Weights of a small image classifier: norm batchnorm, 6700 steps.
Rows from block 24 of a small image classifier, named by matrix and row number. Each number is 128 + 32 x the weight over its row's rms, rounded and kept within 0 to 255. All counts start at 0. After the name is the row's rms in percent of the matrix's.
Before each channel's rows are labels from the 100 images, of 14848, where the channel reaches its highest value: "top examples" is what is common among them. Only what is clearly more common there than usual is listed. The data: simulated grey scan slices of phantoms with and without marks. In brackets: how many of the 100.
# conv1: bottleneck pointwise conv (model.blocks.26.conv1.weight, 96x248x1x1), inputs 124-247

top examples: dark spot (100); side: right half (100); belly (53)
conv1.78 097 [142 132 107 131  53 133 129 140 100 126 141 159 110 111 154 119 125 155  69 128 154 164 122 137  93 172 107 100 172 167 121  52 172 132 112 136 125  95  85 157  89 137 126  95  86 107 125 124  95 121  99 170  45  92 131 138  92 155  39 112 118 155 117 101 137 147  85 133 135 105 158 125 159  99 109 114 133 120 106 143 128 119 133 137 109 141  90  76  97 170 121 145 125 128 130  83  88 118 141 124  88 134  69 163 121  96 147 149  94 146 125  29 137 122  74 129 137 123 133 137 130 255 154 158]

top examples: dark spot (52); ring (48)
conv1.11 115 [130  91 165 130 161 182 130 118 161 164 116  58 142 137  85 140 169  94 114 114 112 108 145 176  89 105 125 121 173 127 141 136 172  72 150 134 105 140 128  86 100 134 125 161 139  94 180 148 169 157  94  90 116 190 172 156 140 124 106  89  90 113 177 164 143 109 186 116 141 137 144 192 142 123 121 142 122 106 128 119 150 148 142 129 104 100 129 184  99 114 155 157 121 120 153 162 112 127 146 175 138 108 157 130 144  96 161 100 228  96 148 118 159 139  87  63 124  75 162  64  93  96  89  91]

top examples: several spots (66)
conv1.7 106 [113 133 146 109 106 135 146 132 128 181  96 124  95 118  82 159 128 179 113 138 125  86 144 139 100 168 135 127 165 128 139 173 128 211 116 118 133 121 142 103 140  98 145 140 185 186  84 119  95 117 140 158 148 136 103 168 112 114 119  98 155 148  73 182  97 138 128 141 217 156 121 187  44 135 151 144 103 121 130 105 166 101  85 122 129 103 166 132 106  39 117  89 144  70 136 130 136 128 112 150 143 114 179  95 100  93 184 110  86 131 110 154 102 157 197 115 212 111 128 135 148 155 135  80]

top examples: dark spot (100); side: right half (100); belly (54)
conv1.23 107 [ 79 129  94 152  91 147 152 114 131 139 106 108 141 121 123 104 131 120 119 173 113 185 159 108 144 126 122 170 100 131 138 125 136 126 199 125 160 123 112 113  66  66  65 113 148 110 150 145  88  97 165  95 119 123 168  77 149  96 106 125 140 128 138  97 113  97 124 146 132 105 154 172 132 128  94  86 121 109 129 116 141 132 118  76 149  98 137 141 121 108 138 166 107 124 111 139 158 135 121  68 157 127  93 107 143 175 178 174  98 131 129  65 190  94 142 151 145 129 127  98  98 255 115 192]

top examples: ring (100)
conv1.95 097 [158  92 134  62 148 147 173 105 130 189 125 179 135 197  88 187 158 130 168 120 139 146 172 144  84 147 140  80 107 110 137 146 132 159 139 109  93  96 163  98 126 128 189 127 165 115 131 102 101 128  85 125 118 117  96 120 114 107 158 125 182 154 145 134 135  90  83 123 189 129 114 178 143 101  68 126 136 129 208  87 131 102 115  99 158  98 174 116 116 142 141 127 156 149 164 142 131 177 116 133 219  52 111 143 197 158 106 169  54 167 199 120 148 137 121 132 223 171 126  81 109 121  64 123]

top examples: bright spot (100); side: right half (92)
conv1.15 103 [ 97  99 130 162 115 107 127  80 105 154 151 174  69  97  86  95 127 114 172 119  64 122 141 115 157 105 107 115 142 165 130 171 122  96 144 119 113 112  79 117 143 104  99 103  83  63 108 115 107 136 109 124  99 136  94 178 116 120 199 159 103  98 144 144 129  75 132 156 120 106 150 163  95  89 185 199 145  96 100 113 132 134 105 117  80 153 129 139 141 196 115  97  99 120 121 116 147 130 115  92 152 125  76 168 185 128 176 226 103 137 119 132  75 185 116 110  78 173 113 145 199 212 121 255]

top examples: ring (100)
conv1.89 093 [123 201 100 121 134 107 131 162 149 113 166 121 144  96 104 122 110  87  79 133 110 123 113 146  98 118 127 113 135 100 127 140 105  80 164 121 133 114 169 158 192 162 181 147 201 133 178 146 117 150 121 125 135 131 140 103 119  73 156  79 119  72 121 133 137 160 148  92  83  81 139 111 170 120 131 164 108 144 168 126 121  82 127 187 141 142 170  96 138 178 120 159 146 174 171 129 156 125 212 100  78 149 151  83  87 156 162  79 177  94 151 101 153 150  55 156 140  91 151 122 130 193  95 181]

top examples: belly (99); none (39)
conv1.27 106 [ 86 125 101 126  84 159 117 179 142 109 120 148 167 151 106 171 131 150 163 100 113 114 177 116 180  81 103 131 117 107 174 129 135 138 190 135 134 177 140  65 104  95 109 100 160 137  78 120 146 164 155 184  94 167 141 137 101 141 137  90 104  74 111  87 114  63 101 120 151 125  64  91 172  61  87 110 124 126 127 128  80 102 100 143 140 141 122 113 135 180  69  91 110 139 120 109 114 125 177 101 103 130 129  56 101 112 189  74 137 143  93 156 111 124 102 104 125 120  57  81 107 140  80  92]

top examples: bright spot (89); chest (57)
conv1.52 099 [110 130 142 140 113 147  72 159  98  63 126 111 136 113 123 152 187 154 114 159 158 143 121  63 138 133 149 117 156  95 168 155 149 131  85 112 135 118 121 200 119  78 110 127 105  60  80 141  76 123 123  60 122  78  57  93 148 147 132 107 128 125 100 130 163 145 117 147 116 112 144  81 122 131  92 108 167 146 122 114 127 131 125 105 140 115 112 123 171 110 116  63 129 135 130 130 147 154 123 154  76  67 133 141 148 105 114 179 148  66 160  75 168 164 107 144 120 131  59 143 166  98 129 178]

top examples: ring (74)
conv1.37 107 [185 108 110 135 185 114  74 122 134 215 164 137  82 139 137 131 161 178  83 106 195 137 137 123 123 124 146 139 147 159 140 153  91 161 124  85 111 146 116 107 115 110 162 110 215 146 122 110 157 138 155 195 119 180 122 146 153 165 109  93 138 102 133 138 193 168 131 155 145 130 129 156 109  82 113  83 110 115 141 124 160 124 150 134 123 133 117 144 153 109 160 151 142 115 146  90 135 130 117 166 115 121  75 131  92  76 236  87 144  63  37 107  86 156 102 162 175 129  54  87 139  87 112 178]

top examples: dark spot (100)
conv1.79 099 [118 158 123 152 150 113 156  79 166 155 163 113 163 129 117 159 185 122 110 170 154  82  72 120 141 161 179 178 117  95 143 124  97 137 118 114 140 147  87 179 115 149 127 140  84 114 132  96  62 104 123 123  98 207 142  87 137  89 171 103 119  53 114 120 114 145 150 103  99 122 155 126 144 151  98  66 164 171 108 106 148 128 151 144 135  57 173 180 138 137 104 120 126 128 106  95 130 117 150  75 151 158 121 230 132 149 137 130 131  75 134  85 177 151 149  72  69  99 212 213 149 111 118 110]

top examples: chest (66); several spots (41); dark spot (40)
conv1.60 104 [161  86 105 153 159 148 161 129 134  61 122 122 103 133 144 106  98  96 198 102 100 232 160  87 160  97 101 135 113 138 123  70 135 110 131 132 119  95 176  82  69 137  98  94 113 122 151 112 178 142 127 124 122 146 117 144 106 134  78 132 150 122 141 161 187  86 113 155 119 100  35 116  89  89 115 148 129 139 146 136 131 126 107 125 143 113 107  98 179  83 133 119 124 146 130 120 168 126 140 110 153  93 169 198  95  75 105  76  74 103  70  66 129  91 128  65  72  94 174  25 118 171  72 158]

top examples: bright spot (94)
conv1.70 109 [131 128 148 148 125  84 117  92 151  86 143 160  94 110 114 143  93  75 152 144 136 120 144 100 163 112 132 104 145 156 177 111 142 124 188 125 124 104 182  69  97 100  90  82 138 126 140 116 172 145 175 126 110 144 140 125 120 120  80 136 146  72 158 100  62 134 117  73 112 108 138  83  98 164 144  45 120 133 116 118 113 102 140 136 148 154 144  93  96  90 153 137 167 102  97 189 149 141 101 132 126 132 123 115 175  76 196 187  84 102  73 152 135 107  84  95 141 146  67  76 121  80 124 155]

top examples: dark spot (98); side: right half (78)
conv1.28 106 [ 59  92  93  78 122 166 122 133 138  41 127 131 125 182 124 174 167 128 138 144 155 163 146 131 142 119 151 138 129 124 123 127 141 128 176  58 130 161  97 165 132  73 144  93 186 121 145 152 134 130 128 119 124 196 109 115 146 128  48 133 163 113 116  99 145 160 172 148 182 131 115 114  59 168  98 134 135 126 128 104 126  86 128 157 176 131 117  86 141 142 162 183 113 115 178 127 108 122 156 102 127 111 150 121  54  49 206  82 135 113  81  60  90  85 149  95 137 117 152  93  90  84  87  93]

top examples: streaks (51); none (39)
conv1.12 102 [142 188 116 175 140 126 151 116  91 135 119  63 163 165  94 167 131  81 119 136 145 102 140 117  73 131 179 143  79 127 134 159 145 154 103 142  82 112 110 123 201  73 126 190 167 134 126  95 115 119 103 154 119 138 131 126 138 160 166 126 134  65 137 174  79 162 199 143 144  89 123 119 127 174 105  93  70 141 126 105  95 131 123 143 102  67 147 129 131 127 184 130  87 161 106 126 123 122 162 165  79 106  88 101  85 142 181 158  86  58  72  91 136 148  96 129 137 115 143 122 154 110  60 157]

top examples: bright spot (100)
conv1.30 100 [100  93 162 128 146 143 138  96 104 133 139 101 115 104 123 115 146  95 180 118 121 155 115 142 110 113 102 142 192 124 104 131 150 121 128 126 144 133  64 174 169 186 100 143 141  90  95 141  96  89 136 129 115 114 141 151 165 163  55  83 144 150 132 108  76  97 103 153  70 144  98 143 145  81 115  89 164 118 136 121 179 118  88 141 150 114 111 157 164 109 141 117 105  90 124 124 122  95 122 104 104 139  84 149  82 183  99 148  85 112 173 152 255  85 184 137 135 148 134  81 114 152 131 220]

top examples: side: left half (100); ring (53); crack in bone (47)
conv1.94 102 [148 143 120 134 149 110 188 144 125 159  95 116 167 112 136 145 118 156 103 112 131 135 112 172 112 116 124 113 109  85 121 123  95 164 122 122  54 143 158 103 164 122 122 137 166 152 157 127 148  98 112  57 133 155 152  75 109 166 165 149 136 104 112  98 163 100 222 134 183 146 153  94 120 152  82 145 113 110 143 109 119 123 155 139  96 158 135 144 100 136 147 166 144  78 126 121 182 130 166 125 106  79  88  91 123 156 155  96  72 233  98 109 182  93  92 185 255 146 106  72 110 102 143  95]

top examples: side: left half (86); crack in bone (83)
conv1.31 102 [131 131 135 159 158 120 158 129 162 144 146 134 102 168 119 141 187 153 134 107 167 136 141 137 159 110 156  88 143 133 227 178 103 141 155 176 148 122 112 127 133 168 136 123 235 153  91  75 107 185 135 137 114 119 121 166 131 183 158 138 131 119 117 103 159 206  70 131 116  96 116 128 132  88 113 114 119 102 123 105 146 147 160 112 100 125 182 116 152  51 173  72 119 142 135 179 159 129  90 152  81  92 140 107 124 153 157 141 159 116 103 122  75 151 103 150  39 163 126 190 137 139 196 140]

top examples: side: left half (72); limb (60); dark spot (52)
conv1.66 096 [132 154 149 123 192  79  96 149 153 208 125  94 157 110 143 163 111  90 129 149 181 101 139 111 159 133  98 124 126  84  96 141 156 142 155 105  92 163  72  83 145 182  72 198 163 150 110 137 159 152 139 101  83 120 198 162 107 173 147 119 189 164 128 121 186 161 126 161 170 137  94 106 127 114 124 192 111  77 189  96 158 101 135 124 164 101 136 116 128 130 190 134 115 113 129 101 128 113  68 132  88 102 125 183 113 121 137 108  76 170 131 127 111 138 163 137 151 206 108  44 128 105 130  91]

top examples: several spots (100); chest (51)
conv1.42 104 [155  81  87 185 151 128 100 134 140 104 128 117  98 169 100 132 104 131 187 159 102  60 114 137 144 106 114 184 110 125  80 155 106 152 125 128 155 169 174 157 116 144 169  95 124 224 111  80 151 131  89  90 113 154 157 137  96 112  83 147 137  94 178 104  99 197 117 124 149  70 120 137  94 123  93  91 178 124 155 152 107  93  94  97 200 141 158 147 149 134 143 159  91 138 118  94 150 157 206 137 213 139  98 106 152 131  95 172  95 132 153 140  99 115 115 131  88 106  86 121  95 146 113 122]

top examples: dark spot (99); side: right half (88); limb (57)
conv1.46 095 [183 106 117 131 148  88 161  56 125 139 102 131 131 151 140 126  95 206 111 162 112  67 125 100  89  98 144 149  66 130 137 127  89 171  83 130 155 151  87 204 143 114 200 139  88  81 109  92  95  98 139 114 154 188 102 153 139 133 101  94 143 149 164 119   2 151 129 139  80 106 126 152 106 132 119 116 158 116 174 146  98 149 121 145 136  94 107 105 129 135 156 165 113 151 130 163 151 144 102  70  36 112 134  92 122 105 130  91 161 156 143 134  72 101 134 200 141 123  61 157 131 123 120 132]

top examples: ring (100)
conv1.82 095 [185 167 126 128 165 178  96 118 109 109 165  99 166 132 108 131 141 134 155  97 177  83 109 106  74 117 155 103 200 130 124 137 118 154 171  97 113  97 178 140  96 206 120 122 149  93 176 137 122 135  83  99  98 106 146 129 153 153 154  74 149 112 110  74 129 136  64 114 145  94 105  82 221 136 101  89 135 127 145 139 152  92 111 181 144  92 188 105 103 126 107 157 155 147 117 124 143 148 186 137 118  99 104 147 137 128 138 120 145  55 102 116 151 158 109 112  89 195 195  86 167 109  76 142]

top examples: several spots (89); side: right half (88)
conv1.44 093 [ 98 137 133 195 154 170 109 174 108 167 161  99 198 174 162 160 138 143 103 183 100  83 121 101 103 145  84 147 223 118  89 152 221  99 124  97 140 124 107 136 127 118 159 144 179 183 168 134 101 104 108 128 164 125 163  93 118  94 150 197  78 107 165 114 152 152 111 127 142 142  86 163 178  69 138 109 166 119 134 138  87 125 103 189 162 118 167 100 208 151 114 158 127 133 162  87 169 142 171  90 104 127  89 134 133 133 186 140 120 105  90  82 137 120  87 150 139 139 118  95 153 187  95 170]

top examples: dark spot (97); belly (55)
conv1.67 094 [ 87 120 133 124 166 128 171  74 113 123 141 157 107  92  98 111  60 102  46 129 184 138 133 159  91 115 174 152 125 121 119 134 148  96 127  95 101 151  48 162 169 183 134 110 130  87 178 135  32 122  84 147  98 146 142 124 142  78 138  95 131  86 113 131  74 162 152  95 139 121 124 163  80 151 113 154 114  92 106 112 121 134 113 120 170 101  76 156  99  70 201  80 127 101  81 105 116  97 105  61 107  73  98 198 107 118 136 171 117 184 134 124  95 118 120 135 141 108 196 163  57  74 120  83]

top examples: side: right half (100); limb (92); several spots (43); finding: bright spot (41)
conv1.34 101 [142 112 156 107 102 154 138  88 116 107 192 121 106 116 124 171 126  94  84 121  60  84 103 122  89 104  96 132 187 130  89 152 112  99 114 173 143 115 131 151 100 113 169 118  98  95 115  95 150 114 102 162  82 117 180 135 110  98 121  82 104 118 147  98 135  96 131 157  97 148 141 100 171 158 109 140  69 128 135  86 137  91 144 200 122 123  94 136 154 138 124 171 175 166 144 120  95 123 105 188  43 126 121 103 162 123 114  96 120  76 134  47 153 123 125 114 150  88 169 160 156   0 121 202]

top examples: ring (99); side: right half (77)
conv1.55 094 [148 116  95 187  95 100 143 129 157 148 141 146 149 156 159 119 110  71 135 139 118  82 109  76 120 157 131 123 193  87 126 144 124 109 179 122 127 138 127 129 110 103  71 111 113  88 171  96  72 170  87  57 109 121 144  86 133 120  90 122  88  94 133 107 138  78  80 139 158 157  67  67 164 123  88  80 134 117 103 134 205 139  95 163 133 104 109 130 124  95 107 164 130 115 173 190 154 149 137 115 119 194 116 109 192 175 106 116 175  58 138 154 101 133  96 163 116 178 137 153 128 110 131  85]

top examples: belly (51)
conv1.76 104 [142 160 162 152 108  82 137  69 129  74 130 134 163 107 141  95 130  78  77 137 121 159 113 181 130 126 125 130 118 174 137 164 142 175 156 135 124  78  97 138 120 107 115  92 120 190 113 142 142 183  98  86 133  80 139  95 116 130 137 126 143 151 110  95 101 116 170 109 131 107 149 151 139 102 170  73 111 133  92  95 114  92 131 113 146  90 144  88 120 144 144 131 149  94 129 121 125 134 145 142 135  95 161  63  70 112 102 136 155  69 105  95  67 102  86 122  74  43 144 108  94 118 139 117]

top examples: several spots (67)
conv1.8 093 [ 50 145 170 117 112 104 125 124  78 147 174  85 101 143 130 106 108 152  91  86 144 140 153 184 230 100 109 130 171 138 136 111 156 160 166 143 104 209 135 174 174 114 133 130 166 126 119 113 152 143 180 162 142 160 202 109 109 150 146 172  74 118 123 179 150 112 112  96 113 129 154 128 105 172 173 103 109 137 130 137 182 172 158 112 128  75  95 112 142 109 136 108 102  93 146 144 140 177  87 125 132  61 152 167 107 191 124  91 164 122 129  68 153 145 100 122 201 165 102 192 145 208 162 161]

top examples: crack in bone (81); chest (58)
conv1.13 093 [145 149 162 148 148 145 136  69  75 173 207 141 123 105 115 163 135 146 133  97 136  66 131 161 141 103 118 118 166 108 120 148 121 187 155 162 174 147  90 164 144 101 106 132 168 145 153 149 164 143 151  56 138 207 141  79 141 134 170 153 117 105  96 140 115 148 136 128 100 160 142 124 137 116 113 123 151 100 119  89 143 130 138 151  86 116  91  65 157 160 115 121 133 136 113 101 123 101 150 105 124  91 157 169 119 151  92 142 138  90 157 117 162 151 114 123 175 161 136 197 103 161 114 163]

top examples: several spots (94); side: right half (71); limb (62)
conv1.93 115 [164 108 113 153  33 173 129 111 132  88  73 132 144 141  88 158 161  99 122 152 114  98 143 169 158 117 122 174  87 137 128 156 130 168 159 124 110 108 158 102 112 105  79 129 120 189  75 105 189 128  87 123 128  41 142 135 128 116 146  83 106  69 150 135 138 116 147 147 153 161 124 124 159 154  72 134 109 128 131 137 154 112 121 115 132 162 108 170 128 137 136 119 110 138 147 127 136 144 138  74 196  82 210 203 116 131  80 144  85  96  86 149 118 119 136 163  88 102 195 167 113 159 155 121]

top examples: crack in bone (100); side: left half (71); chest (62)
conv1.72 103 [ 94 108 132 119 166 110  89  65  96 103  77 114 110 146 132 137 146 113  87  99 150 151 163 153 109  96 103 120 114 109 148 136 139 188 185 101 145 109 140 156 149  90 132  83 116 121 122  89 107 170 134 128 167  51  77  92  99 133 139 205  91  87  71  83  83 158 188 154 123 128 121 108 133 115 106 134 133 163 156 148  62 129 177 100 151 138 127 111 126 136 135  84 128 151 131 127 149 106 108 152 130 140 154 101 162  95 135 143  54 106 123 112 132 124 104   0  47  84 174 126 108 122 115 158]